Weights of a small audio-text matching model: fusion encoder width 192, 26041 training examples.
Rows from block 2 of the fusion encoder of a small audio-text matching model, named by matrix and row number. Rows with one number belong to one neuron. Each number is 128 + 24 x the weight over its row's rms, rounded and kept within 0 to 255. All counts start at 0. Numbers have three digits each.
After each neuron's rows are labels from the 100 texts, of 14976, where the neuron reaches its highest value: "fires on" is the input token at the peak. Only what is clearly more common there than usual is listed. The data: drum patterns on synthesised drum kits. In brackets: how many of the 100.
# fc1: MLP up (fusion_encoder.blocks.2.mlp.fc1.weight, 384x192), inputs 0-95
# fc2: MLP down (fusion_encoder.blocks.2.mlp.fc2.weight, 192x384, transposed), outputs 0-95

fc1.257:091142086069146120090123158164154125088141113136128118141153139118131164113141125150145126121120110130149110113126125123127167159092162114140125168141099127121148130084099127109130137128162082130126109144120151113158155164097149151168130117175121119116109105134155138103111152143148148138
fc2.257:141125112154130134130111081115113131156103154079105098119111125167141085180082123115125110124156129158103125126136141134161117182119109087121149121130141082177119107169156144154136162092114163137153137156126097154106094072131109119110113169119142114129138115115138139129132109054117132133
fires on: "<end>" (36); "muffled" (17); "rimshot" (9); "reverberant" (8)

fc1.159:105080147146107146103126114101115191150151137124120130128123158166131153124112178106094141113114106201113115115107118138093129123120155125146089117137191109078136132149142124132134128129142105096138149117152111111117161131125158125114117108111158129090180141131141142098167125146137128086
fc2.159:154177112135112130147175081113089110085122182115151049169118133116118115130115148137143140157115122108106140177176162102102145129150148142122131185136082151125108136158103153101123131119116153117133154138130127092134139114102139126153144111161136138121113098151110125128095094118109107102
fires on: "bpm" (25); "drop" (8)

fc1.221:163074171103150142086124172110147145134163113097116141128140114141128124110115143127120100120127143108165109162116096156101121142102125138169129112160122111097113135145117169151134089151154170138099097106132127144143127166084141106115140108107160157132127103082085137163146133118130090138
fc2.221:145094148147167159166131149112121140114101147171141120188104143102139192112130109129128122137084145170126121165127184101127116151191128149138153134107160130137157136151156138139141163085124113142133112122085122139131107127167128149113115149130150133127080129135084112138113119132155130099
fires on: "clipped" (23); "at" (17); "drop" (11); "one" (11)

fc1.96:134140117152130069138081128135117165132106106116171107151147170172142138139124119135115121127112075126156147133118067132109163126165130120116122109121156133135161141148169173144105145142157087147091102102122116153133169122098137126142146132140112125132143131092134122162144118129111169156
fc2.96:122117128147145109111140110128112103122135138126112140082126085129121140139122113108117175166151132084170121172158162094158120097148158081138142139151138118159138151143124117129141163152131104133164139088094121090106110123139133161103130178135091163119111100152110126135143129171126166147
fires on: "at" (45); "a" (18)

fc1.99:118167087142119127117141184111098128094152150145082134106131085145094142148122152133139131102116132159103113098149148105164115139129115135121089131083133039129104117115129103129144090144124164126126129126121090151145111116150131134080174155140101121116124131127119134143101144153109106123
fc2.99:124102133132164152144134100149090138140143120088150149128136159080128141093133062104133114140124178128102151115128104121112157128099075134089083103126105147072132145141112128116149151121150128135130126120140141082126150126139153112142110089124115139148121149148172097132145138123135185153
fires on: "clipped" (31); "at" (19); "bpm" (17)

fc1.200:164135095127120126165176166120107138132097195113121107132163153091166119111141126114099151124161111123135105084113141139141132135160108139072132129104114127130119122090149143157176116119146121140175151142139114103120113128155101088121126068161150129128153136104120140122082127127130167114
fc2.200:136124152107154117101092063169085123167118129131145106168116115136134120112141164195145124135139123117098109151153113122091130122136150139161137167155110151132157160146086133080110101148124142133139080162128116129119075132125107172141125159103086167119127082091090140113131126124136137075
fires on: "at" (52); "quiet" (9); "tom" (7)

fc1.338:166128126168145117136138085116134134102135153118172111109043130156111131122078148159058141114114131127112137152161112093153158143111136146161095126093135148136142171181116125090134155089157183119133176108150104130136123125096139122131137123088142147147116148140089102090121149127138120091
fc2.338:123095122114134110122183138114129172099130096110091142169113147052126146137148160128176123129124143160140138132099169124085139115119147105139139145157141106137090129098152125147118150154091096150153111112131085134117105119185158138117137138127111107143135111103103124146134112079117098159
fires on: "clipped" (42); "hat" (33)

fc1.156:109143080126180154115162143127143093118124128139106158158130152148098121146099124132093113127100103105089148162165123163091130125069104122116132116113111107123110139169056134139147111128140117166116147119133109146170118182145132105142152083111122132110148092118149161145074119131151165117
fc2.156:162090125135102120153124127099132175148150100101114121139124127165132096103114108095156129083113113144116106138119124125130086136136086169115094141168162139127127121124178171133130084143113138106141161128131094150110145130170114105091072141104135172102129110099152136136127143130125083165
fires on: "at" (38); "thin" (8); "on" (7)

fc1.69:101104109100131086136141106133154164129140133153133139149156145137100136121109083100102100137110150110115139164149110131129108113112106105077135112146127144084127145149195127142164130132139105146143153160132134116116143100096156145126070113117106111135147157140124137144143129129134118166
fc2.69:130179123158142134132119130082093141095142160140105096098113088110116104113169136116156139126117123166175131107144119119138150122145099127156145135133103135169206188118096132149165103153107147143125125105101107108110140110126096172087140136158111133126124133150179060114133174138115115113
fires on: "quiet" (20); "ride" (17); "room" (7)

fc1.270:124130157142083128107136125087167104161142101157121133141116108138163101078145131111157096132150142130122112146136108133139139129136154083149112130121105110123091110158122111115172124158144141130145134147105156129156100109116144104142148152146150098140129142121140092120116092108183161146
fc2.270:143180124139126118167114146143108130110097131129136115120126157151107086168104085110161153146133117122131164139118113138176098130118109121130118103037160142143126148089130146118128156134105140126105106132136155187123160171118122119142126148081141159166119137107115144193167109159094114112
fires on: "," (45); "clap" (10); "cymbal" (9)

fc1.267:145125105103116141132103152115114134154159105143117111116090144170178112143128103113085149111129113171162105177108150113101159171141129072131130125104150137096134161166090136136114100174116139113133123075127117122127151115164134116114158136113107095152111132172149114146068124079124163138
fc2.267:133115176145121133132078152138144127115104153140105146106152141095145156110093104144156056154135104115118100141119140124120124123140177159123094141113136104074123110107142117138134160125147100129086117129121121125156096131074145144123136138134140162106148106092153153128157121140169101143
fires on: "," (74); "in" (7)

fc1.334:110132141128095112176135137088125152126084117125138116130101099132143149128151145129128129098144140134149100126135113120142147133136162159106080128114112154143106124127103078117127155162175157104121116190183128133118105098091124190105111110143134121104152122158103148128114127148108110092
fc2.334:110133106094128148090159171100161102122162133129150092141103128134164125084142129134114122105137111082115126128145128129146107117116152110146140132172122084137115116143189141128134110116101118138104112098089117082164110118130096108141135112120138156160104140125119135136103116097114183149
fires on: "hi" (28); "random" (10)

fc1.75:115147119130178090151118165128110091183113112147153160131118108124094133095110109145178141090123147104144172147121099111113142118130128115104161106086107151134126150144153170117125166117150093142131135131082161160139116136139110115114116150142154158109108140143157131110109096101084095174
fc2.75:146151111123101159067138132141108127113151145102137103103144132141144130103123086138136164135111088114195093139119116154133149155127084102120174124156128177175157119171119132141086171122147115162155142116115164132108125101131189133126106141121132139116131110115158106110140173147103126126
fires on: "clipped" (42); "bossa" (40)

fc1.79:124135167111096113154139131119115151099122160147134167146168163130088102108143131108107167118138145154180180142132151138124143117133126122121151129165097128072149140118141145124148115151154145110118101121167126144134163075090130146122132126110122118128072186153129119117169156120126107121
fc2.79:078109101115121159134128103162146124138133122164152124176124114098170144136090155151126114131119133109116073124146124122128092113115116128134064102131151107171105121119113140097113141147113112190128164152112103152159060113156125083139098131156125121133163112127064135131150137135144099134
fires on: "at" (47); "muffled" (20); "shaker" (8)

fc1.108:100100093110122149151105076191118127093138113123156120160137181111131092133125148128107147146172109098155115161096106128138104113136171106092129098150095155132116135143125131129112153160143143129133090078165138109143142138119175095134102124168119101151115151136145085108116123090131130109
fc2.108:103124128121136137093143157096125174107101161149136135148119140141134139109165134129147129099148105127110102102098121149135133145135148145142136142112147076149123142083132084118110117127174165112084165154074137086096090159132108152133132122117128137121078138134165122128128104137139135110
fires on: "-" (67); "cymbal" (7)

fc1.191:161159083142113134138147125115103128118097149100184112144178113191125151121105092139153148098120134084106145126134111104129138135120131147102139118164072128112170137139124134103141150103131109137165127122152141162129157135154138127158123120134134121098178155171127116131174133138141121121
fc2.191:126113118113147116140114119135148146121136114156091094163079160110110115124142167121102126161144148190139137130121171122101121113138124146129145117102114122147124150153155098104138129126122128130148151143128085133087135146121101125157110132141099135049131168104136109157118176146075158121
fires on: "," (66); "quiet" (17)

fc1.302:102150160160158145116137147113146135162104113158107076137161096098155111146112128132124099115150123116135116134125090139133107145167115093147142135131136110152179158142145122116118121153118118115109109135151135100100150136104142075101120155150118150158144136169164129128139117141104122107
fc2.302:129151142120137194106087129095093093143136133120118151122103135161119144122117134128131123157122118072154142113124098104129176164116123099140140104084126114172144086171133107105152163117174153171120156096131108172173097098119085157109136119096139091127100126174146075115146125084138127146
fires on: "bpm" (35)

fc1.263:160097177104144142123153148128153109131118159120104142133089170188110110120089141118134140116150085115169132119157112119145121118129116132143134139119133102109138138150141139157127087141129130130127134107115105115138135175133122156143139097113163118083123143085172148096111152147116137131
fc2.263:134108142150141107091121140157137111132117139139142125130066096135096134107100152128142117147130114136118129185171119088145138118140123148140130093154131117175159098141120190053125124064131130128117124143079113099135105155101170137098116139139099087095106137153134119150127122125136134153
fires on: "at" (58); "clipped" (11); "drop" (10)

fc1.121:152168115127122157129155103139161134121119102138127099170133130129133117146154108146111065135100110137122139116091117134122163097136154102069102145128128158153114151143105128147065107112152087171148074120111146136142135114124083140144090137124132120104132120161134127085121132190114161164
fc2.121:133123128124116133161094145138118086162103106156134159085105119155128136135106106142160171095152151121121145115152135089148105124128107124139116115146156096129124087112151109134143130101100142152125157127123104112124168163127130116170144104143121139118167169105127105108152104134119105192
fires on: "," (64); "in" (8)

fc1.188:105135130125096100126156119152087113140153147135148142175136121131140115118126100131088169133101129151161072103102141076163104150082121112099132108110161130165124150162129110136127170138148128127132132091119195132111131127128114141153138146106087131132159110186114130146105138102131116163
fc2.188:086148146134123127097138131129129141120097090120156125165136152142097163101131160140069133070135119143130079152115112159132138166130160123073150122160148144133140138098127139151164105112151153096116112148124103157138098135128110096131085136126087111141103166136123179101180122122121115148
fires on: "bpm" (81)

fc1.351:129090111126128113128152108144146165123128112154130132168123139118156161082085160147130136160121153126138119172131115118130120120097092136091152098131133144146134134149107123140148096130120142101124126134138121111154094153105171119104108086135115138112112092161123105110106154138154100092
fc2.351:167125127115143086162152105104152145125179115168125118088151150139128114138131091159090125129105126100088144099169128155133143095131152098146156126119150100112117122152167102113121104116123157123138144143092134118116174097137128111145175160130105088142140164142169141131124104079096089123
fires on: "hi" (11); "at" (10); "rumble" (8); "in" (7)

fc1.365:165125132176095139055123144166154109141094114099111136090074136113110126130184081108157149138161103137109085126107109107183155135147130159188113128126106126073140168129133163119101124111125132110153147109137133150149122120129135111120112128189159129122161114137072131101114081142115124111
fc2.365:158122095134128110153134167122161170101147158127153132145131109139131089069083123120133078138141140093146138187169128122121157066104147095070107134138128143162133115133100131126141128102112157062153113101115122137136141121129127150157133109101068145132093147167148159171106138142125136102
fires on: "with" (30)

fc1.320:117142104180113125119114136161144158156125138173150150149136103117137113116083130155147115120150119119147104099122119147153175124091075130122124128115122135152088177088093119141113148075128144168127111173161095117125125134108118157104084133097073114122109100127176151117091114143126140100
fc2.320:098141141146099127136118129094118127150134149105114079134129113148140146155119135156102149143112129158115071164108141089129144131129158121133133149119143089069117108138136127108175168143106163122065157119114110136112118131146154109167131124165124141183150141103155126143115115131118161142
fires on: "clipped" (74); "tom" (11); "rimshot" (7)

fc1.296:144145115111142121113123110139119155091089147104118118138185155167091100107146066114176077168158113150121133137090121110147118154145113070128083121164126123075123156119100119104144130116158091137145126137157138103138131090113151138169145102141132067147146143112076158109089136145128106113
fc2.296:116077142117094131124155096143135133094135146162123095127125125134152130140117150110115173155100143119178129159152154127141128112095111128123168135150140130147121160119122111152143146153057171117119117127094080161146114127113137082130131211133136146152128097143160117104152161134117172133
fires on: "with" (25); "room" (10); "a" (9)

fc1.147:153137122152171106175090174148147133136114126167083122100125148121159121129130163132139072114121102124073156114122090126120123148098128141161168143105094129115090098134114140120148122119110121115164118104096126109157139142133102123132109168157100145107123109105131168130129188083080121145
fc2.147:145125124102107145152150143089117137092141117112168127109096144149097168116126152126149111151129087139134104136105130097142134098147166152094134128140113116165136129104163104134122162124081113161124114117187139154158158103117147134114123111092176116169129140091105118131132126120133156151
fires on: "kick" (23); "dembow" (8); "snare" (7)

fc1.35:138164171117061089108158142131153160152138133161188137070110134115088117114115159148124154109133121113151103159120143120153112152130133147138103099176098151069112137079114154131102105144112115160101118095135129191125144157122089164112133119113138147122125151135113110122161127131135140138
fc2.35:112103119104113138177145096143094093131151144104098128143144095098124116113132108091118079126115121129137108109146115093150154092102108133127125140124156116113142134134098112170103154121149127144146136115146113099122128087110103096142092117113163141145166127169149141139161143167111153138
fires on: "," (87)

fc1.14:132162120115147128112104130144176119104103119170098100085153168107124149156138093176123169118131150137149120070087095135151120117146149117141106127087120156152067099123094116160145147130139148119159126092144138103164160080127156137124131136136087115091133086136144157106130132179173151141
fc2.14:085145172121126117148125144137120164115129149132116138090144120124130141067131084106157135148171102100083135144111113147116129127111128139126132099164154105116138130100125096124144115125135141097120164146123140127103139140154116137155142158159102158145110110154104129121129104107102091077
fires on: "with" (27); "high" (24); "-" (17); "snare" (13)

fc1.308:127143151111120121123141091090145089115124143114147151135163103159117127180133143121124126136141105096114145136132102133148107128113145133096131127111137135132173092159142102128143127124163136134131101144156131150110136139122148110153112095107096190145134156138134141136141149102131092126
fc2.308:138154151104154160104085128146130131126128119137080153089071153118100108128151146139100127114084152152108157141137142167114140099097134140137129099156115115120092160128126168119093141133082093093140144085067082142135094125165114162101152146114128152130140107087134118123111133126165143160
fires on: "hat" (51); "bpm" (39)

fc1.86:135162120143122101122111142078112129107115121134144136135161126109135138183126090155070176131078096101148082107160107109096109171095123109126132128115091134126113142134123148176157104148140124149153078103149127123120157128114130174136135159154099118166074167163125091134188118103166117156
fc2.86:090153154120132191127148127175189105157127117119128114103123150151095150107139120097104104128093115171145137120115069135113166090161156100074115140142138100098124111099140099128129138092153138130111128167123136085119083149143117093136143078133106179102145133110131132097153125115149124130
fires on: "-" (80); "room" (9)

fc1.164:163129103148146097137124160171150149142109133123176145114141162094129143213101122173103114168131103113099098149111122105103130132147132090099091129137098139101148158127136160134137120072099092082137075120115165158156150153099106158135114144125107122139145119142175150116148133112153132163
fc2.164:128105142128147140111081161146147113159145161148118137109107107142117114129119101110120095136114140135177165131126165164199086160136147177135105105116126116129150142102143107101109079109164093117133132126119149154116158160127113144124181130145125124158162090072143108129142095141153126122
fires on: "at" (60); "hi" (11)

fc1.5:121103119165122150128101125152133079105153119113117140131148144155120140174109103162133128109107092166135076145121132128120127141137118096074149120127090111096156148123184081099111138114139181107112124146108105117135157116139165131132138154118122129162111175126111089182087121153136128138
fc2.5:133144160091111131143092149181152097153117120104148165106171138164090125068112132103126130121125128128177144113114114121133110140129184071161126149143127108158115126173130165111121146165132103107146140089156183160129112130112158159140148113149104153120118086113137161100120143073108119139
fires on: "-" (33); "the" (17); "clipped" (10); "thin" (10)

fc1.282:122102119109161107148119090125109129113150096095120115113118084155149142119141109163111134098139123128100186113149106091178141106139113176095124141134171114156133153133125104171151123128136123129107162146124142150165118171094096131146115126078160077117132131116125160134114108108105142142
fc2.282:108156128184098115137159103103130162124103176128140083134110131119135113160114180164132138141126143119144122104140096138124130113123122119136088118112088175129141156116114149118117119146141149138130098138144107118096098097117097143133110085158104121152159126101119109120130108140090126107
fires on: "hi" (23); "<end>" (16); "in" (13); "white" (12)

fc1.229:168151136159161154153089154101118156117136125097096101168123122128133160115114161171133148143108122150109105096141091161122125081112111146101145113136146101122148127112137155114096136172094150135136101136111179092163120113172117110097136134081116123139155150119119139141153123118116199120
fc2.229:141161133111119144121142114157123082123156153135128148127116084101113132168152127116114115145158083099120113138108150127086121121135098128149080149113118172141111104123138113143169130157178102115115137102137119090124136155155129131177069107173190126106134125143100112122122150142147141154
fires on: "quiet" (50); "at" (11)

fc1.286:137106132101106136148102161059121103155146098136108145135112104124155069145168113100137139177117145153124151100137100130150155133143113137111162091113098106135147145147160146130108106160167103135129126134116053117074102133173200128136147132131142121144135152096113117173114114128127156135
fc2.286:150163156155130122076134136160118153151119150093107134100154129120133109136093110137100147139094128178157079150135170116107107116129087103227082128051111130149135154108104131144134116142141128130116129106137154144144111121136082160099076149146134121097142138113173142131131136114137133095
fires on: "bpm" (32); "-" (29); "cymbal" (18)

fc1.205:145130104130179119141140146097126084125119107089142123100127130113133116093101148124159162111098139108139087114131087145160116121107145125130152117141147117130146117103085129152117100125117119133114126096135150141147094114102149167122129108132099116148121151144119143151126168178146097121
fc2.205:129138121083152172110125100100150091149128140095150125150109131125101152162127080150112110201117126144163172102123134110126106124187108115187140146132128109133110104138157138103128105173150087143120108125116154104140134121145134109092134137132111126139123141150118163145102093089125151126
fires on: "kick" (25); "bossa" (22); "open" (16); "clipped" (8)

fc1.367:118137168120118172191135138124135091141171153111110137168120133110115130133106118081130153125127204134110152133145129082100108128159145193137155143122123113104136100114142118202123125140116100094100166130155104127125150147127110165095142131111085117154111091115136114118083129105142134114
fc2.367:127131094129102078069107127125144157085136098107144170172118147127142156151091092161140121128111105167156099137092114151087130099133133114117180101116126132077162144140103139105134118107141127148134124145139121147159112132119136123140082130117131124073080130126127146111103111139147123107
fires on: "-" (43); "cymbal" (22); "bpm" (20); "mains" (7)

fc1.184:107123145192117148107106143115174150105137166151115128126130098153160149143070136134100115089135130136136102178082134134145133114128125138067110121155186099128142161154124153174120148111126153122153134156113108127122126103124097153172113160113117125090108163161140112134123146129109115124
fc2.184:142165185162183107116109128159107112102145117127119127155086152092100133124132133136148101143171107099084151103136108129128088111116146177153157116175137149152115129096096115114187141141136116151106131099108144116125148156153141102116141138115136159133132082113118103094156109140152102125
fires on: "kick" (25); "reverberant" (15); "<end>" (15); "rimshot" (10)

fc1.111:155139112146127130084124125124119105103128121146083112121119144158114174092134124130113122107097146153106150112127130121113149121117118140132162129133123180124179105115158129120144122079145141101097077109157091175179146171175105149145166166157161105134140150119106119102130117131150137115
fc2.111:138132138106136130144104135123133105190145102109158152151136116117131071137105108136139090087111119120132102140165144141161105088103103097098114091135142171101078143119129145150106172136142095115133145098128160078116137156120170150117146087139141158133114118155153101111122155135116136130
fires on: "clipped" (59); "rimshot" (9); "tom" (7)

fc1.344:150109146077163160148119103117110161074119107136106123078120130130142114148146168109126092140127118123137135099101090145142154135135130144130119124137105121119151133147100070138135124145125120119123114159125126093131140109134120162111159161175118110136096155131079121148114132148146115106
fc2.344:133150082115095142072136130130116122171113091110146131085164118167132105122119080114127147120129104100131156168117166133122105160097128160067101101107158098116104138149118128133113116129128115145139086103124128109114133126135114112141130096094132111153114092136128113102137104105153130137
fires on: "with" (55); "kick" (14); "high" (13)

fc1.345:130139162141108126122155116100108140142080117129170150117138130138140131114158132137097114077109158104143078179157115136154122144117155111120118084139154157153168138145130117155113179130147128104080105120123163134147155154086170114172145159138170126156139142125048096117135123108107155140
fc2.345:120104133155164127136101103167119101121134134107156131127150119132119111133119100090140131114151160099129102159111102071103180103183127155117148162109140141132094143125159120131120108094137134137146102154132162147099146124173118186148157098112127153108129101104129142120148171127097115142
fires on: "hat" (34); "bossa" (12); "bpm" (10)

fc1.330:104159097150123165094147141093116159146123140154141076118127097153123159162112124146125160159145118113122083130187138112133101154141104135158117154156153139104102170112125144142090119156130155111069166098117106162148183155172110117120125110132143114120107120135129125095100133090103086095
fc2.330:151146137127100133148158107105121118130150140137091142117128104157105131079155118128147106075142133139099130082134117151125160055142152115137129164139145096165102145138127100137189136111124116140121137151114149104110140132117167148134128101153130134116158134120137086150126096113153163143
fires on: "," (52); "<end>" (17); "in" (7)

fc1.327:106135176126099127154083141146137106139141074136122133129106187117156134122075104108099163148133105125118146155142170101132151131122122095120149122175112186105124104153164165122143122114119119141120107157058107057102134107109135125113150086113114104072127142143073113124177111116146128133
fc2.327:131164135102178126125156134129177138125159136087124147117130054116196156172146178186136098114127098108111137105142098138115089109132108130114107107098091135113110142137118132132104108122155168091124121104161101159130091123124141123153114145102131140149141102128071114116094149147106096127
fires on: "in" (28); "bossa" (10); "muffled" (7)

fc1.180:101117091134183093128175160124157134145137141122161142086111159099116111137132111119168122139126117178131067140117096162135085129138106162131137179158137123144111141149125139145128134131100184150164106115161144122142147139122087060151160130122120153096149095137145095124148147129102173159
fc2.180:118109122117086128127094127124110124147165124106134132151087114114188100146101075137113109145163171136113180131130180077138139144100142127117091147165144136143150078110147133164128115129132132142143175120123130147144166143117184150157082110133139067141126133084099123151086093139141114143
fires on: "hi" (16)

fc1.136:141108123112118106149149138160117117176117128117103176165087107146115134111160130160141205117129182112153146126151188102126114110129105105165103101118116115153114134128136101118120135101112102129136119128098114081139135140110116162107073151148144085131164120122160138130155150161106141125
fc2.136:106138115128144137085141107139129146140112119113124136131193088140136141118111171125127110144122101114133107147126113121143147126104146125131126109154118102165152147102144147136147119111116108136088118107144108155151145086100146139138114096111097151099126125107102163116133088096097120138
fires on: "bpm" (21); "clipped" (13); "rimshot" (7)

fc1.307:108141137152103128123132154115123122106105141160093070140135105141142137160129135146100128157136134137087149123100070154114142115142090120106118123115176107129116151135122139129104062089139112076117117129139173106110139166116081107099082089172143134119152145141123177155107139166096152148
fc2.307:130183099142133157107115086103120129099150145146138169153089135132125105114107180109136121154115111149159109163187168146146074128103129116116097146154127153151141106120102109121157135122104127122141131157144084113155141121111121164124145091104165095114151108093124072165113119146078108121
fires on: "kick" (12); "quiet" (10); "on" (9); "hi" (8)

fc1.273:126120087114137139134147169131103115150141140150130142154102125144102114107160107163152145095149163116159143152145117086151120136153130144115151174171131165160097112098127073150164120114140127094127098086104142121103112106122174120149152147117162135154078146115099126119144114169148186115
fc2.273:125140166130132139119135126133159143128104112123134166116155148138116093115093157133158109144120122139091115130127124173112130101145137116108145068129126108114162113113122113122120102133136139151129129135119099140131124108168084087148087129147121098111146113133132151127078139126134119110
fires on: "," (46); "at" (20); "thin" (11)

fc1.297:079150102142122136113190161078140092129158134122112179147153091129128135107081144130125090132147087106139121122155163110116087107148135068142118115086145137152114144118133109116139148125127147126123108170145100117121084107119127147117111111118119095156129123101095096127078173153141115172
fc2.297:167112149158132097153093131132089102112114124093121125121129149123140129110167128114140175160129127120146127106073108144108154150115157194128081097111156129130121111094147129119122136168102123055162130104118093124123154130096118111146144135149157117112144121151137073126104124074111165159
fires on: "quiet" (24); "open" (16)

fc1.315:145101134148103144102108104133126139133090098133138113114119105133103141149155120121147084140100118125189147121123133150121128121145088171161104089158098167130147086136149120159157092152090162102183174136093120154137129124147166128152125161156074105118159143157107106117131142128129104117
fc2.315:116148115131170139158131125092152113101152103128085125149152128162115157130116094135092107103130150143085130128113113092155062117106132058110137132122123093119139138158142103091149121120187122147110144149193161072142132077117096130172087117122157167113165125148130118120130144142132132076
fires on: "kick" (26); "-" (26); "reverberant" (15)

fc1.284:145142092129120165150182116103145117126096108113160077157157144133155137151122124136138100113099108120161067087140120134138115140152147174159103144151150155118133123085122139108112109107150136144130179097106124122139149149127120152125174152153125164140126152151121140119114172102135131100
fc2.284:152131134143140126135097115159116066165087105102149159140118132098124130132088117153110104108125105133117156097134115114111135128134148094121177113104113169131124177136106135112113115100089081151154116136118130162116098132139115123086121158161113115095128119146134145129145121103099136134
fires on: "in" (27); "<end>" (11); "cymbal" (8); "-" (8)

fc1.44:084164118135121140124150110161117097148145137145095115132101132117097141120137136182150133113100125141166130103112125118123106145143127110099087151178150120119115118126148124132134073166103127142121123187088130134154084151115107150091145109145145062176133160144101126154122129191132119208
fc2.44:159165126114128145070152133157157120083106105123130098146168132120145108190136152115147094150119142142113100165116153152097136144095121137137096088145112122120128129123129150117124148120111149125130120146118126154116105119127163107143119092090150115132160114139140129138183096087150167085
fires on: "kick" (39); "with" (17); "hat" (7)

fc1.243:133124106145110110123184087089128135154146138146122137145097144106130115159140129108107127158142112092148149116139109163118165137142177091135126105162109093100153135114140165146109108090106115130125145162126101112083116120091121129105131165115074125106126150124121132097108110145150093141
fc2.243:139104140118111140133106133152141129110107156122070132117169132111143127069123130130141121145143134152137083131104108159127133116137142097165134111113140138194088128149107104115173097140144125131151155130096111158145143118097117159131176158163130141151117158153124106096117152144094115130
fires on: "with" (13); "<end>" (13); "open" (10); "-" (9)

fc1.261:163105154110095145146121140115129154119143080130117142178078107126167143148097130146129124147134155099095165118142126113154170141146131113131133140122121119132147142141146104090097119140121126150116152113122121113086101121134139135109103166111096099137127074129082175112158143079143178068
fc2.261:122150172145159111112103076109089141083108167131147159128153111108106148096148131132162110112112140118089143136142151094168081156126123122127143093156126160106104123148120115125148139132130136100128111128134107106110123110153143076150101086129161157164100156172108100115115123079146076172
fires on: "kick" (26); "clipped" (16); "white" (15)

fc1.20:112121128106155163123113109118139140123154146111114094114154134138134149086128139161142089118153127137109128163181087149086129125121094132107132113163152102098120111098129184176096141153103106073106125139142103115176128150155103117111083140103136120112173102112106136116101107118118145128
fc2.20:164140128097127117146137134088088096095149115169110123109129140113076123152137152141117154130102101105137130142105117106152151130163120143118132143099130126113115112171147077138122100122105142174147159144097140082160163142101149102154152120130144100156142143152156164123136142126146135135
fires on: "at" (27); "dembow" (17); "shuffle" (14); "nova" (11)

fc1.102:106134120100152154134130137152166125097140125121092134119089152096089132089119161112109144097147126161068079157128106144130119134120149122129109175118133118129101140092101149155105115153182109146132103117141117158158086154132167130135103091126184135108146100156102157137146151120104111084
fc2.102:102117103130143083114142127064122121152124153149130135129136122152093140138112141132131083137120112116123191092171175117149140141108098118156127159144107118120129068140160102135088109121084115110110140127137100094166084125119104064130122144108105130114089105109149100133137139114166099179
fires on: "shuffle" (30); "waltz" (19); "on" (8)

fc1.264:093141130102084085143127145132134135138156119185122128152141122146146166155106108130149118191138115098161092112166127149123143143108127151126111117104111177119149068161164123132101103122119113105120080130093143174118099115144124142082147124112130148138146121128138165173106131142140127101
fc2.264:147162096130149120120140109176143127119116105144159122139135129122098132142108149141111159108138142182143138117135114150119134117096135148083125143134115092112093115102111109093150146148134166117088134152133107134111126096102108111147158136165106115119137144148111142131146151151070127133
fires on: "-" (60); "bpm" (17); "muffled" (8)

fc1.289:128124122112102101119154115148142173109164102100132145155089113125128075142158130132131105152110148099120164164155128118122109161138149137097091130156148110118183108167114122134128166129120127150122135165122120129116093139147127131108145109130159118132183109145134119126115090113112127154
fc2.289:139106142180143143113106151149125119103134143174108109132176129121122140148127155104111132105144139148151123155089129135126150097132080148150168126117075192133079169118139111116143115187168177129120105114145120122123128102131108144126113129170113100141116148106176121119126134159118114120
fires on: "quiet" (19); "thin" (17); "bpm" (17); "-" (15)

fc1.356:163151103122158155088140153160097153113102176123114122113112140110158134151134148175087108169115090164092110082103134132104094149092136140124137175134122114172126154113116164101148125134126136126126106156117150143139108111117100167126123128119171135107126101118082082077162135089133137137
fc2.356:120107110122108125163109079084106121156096102159148117141106119118130122145144140125146126103129099128101114185148093137163134118118140126111100149133131093116168112135095135137119137102146128165125136169162133091133150103141119085141136087137127148130145140134091144136138099127126149122
fires on: "<end>" (36); "the" (34); "hi" (18)

fc1.343:141130105114116102092129115109115131118113149138167146135151139138076072120152178161135128177144156112120179094155131182131122142160100108122112105126132139104128079130103124130136109130126158140086130123148084107109116109090127104152102139143150112156114143140155123123128128174141127153
fc2.343:142161132113102128175127151151117119097113137141098120151111162131125073168119140150106135137108130126183108151106160100128101126117112118124109162084127131102085148133124107160139121137102115126154123116105191140167171101151118105110120109118095114108161122121145106172179159153119146154
fires on: "-" (54); "rimshot" (7); "tom" (7)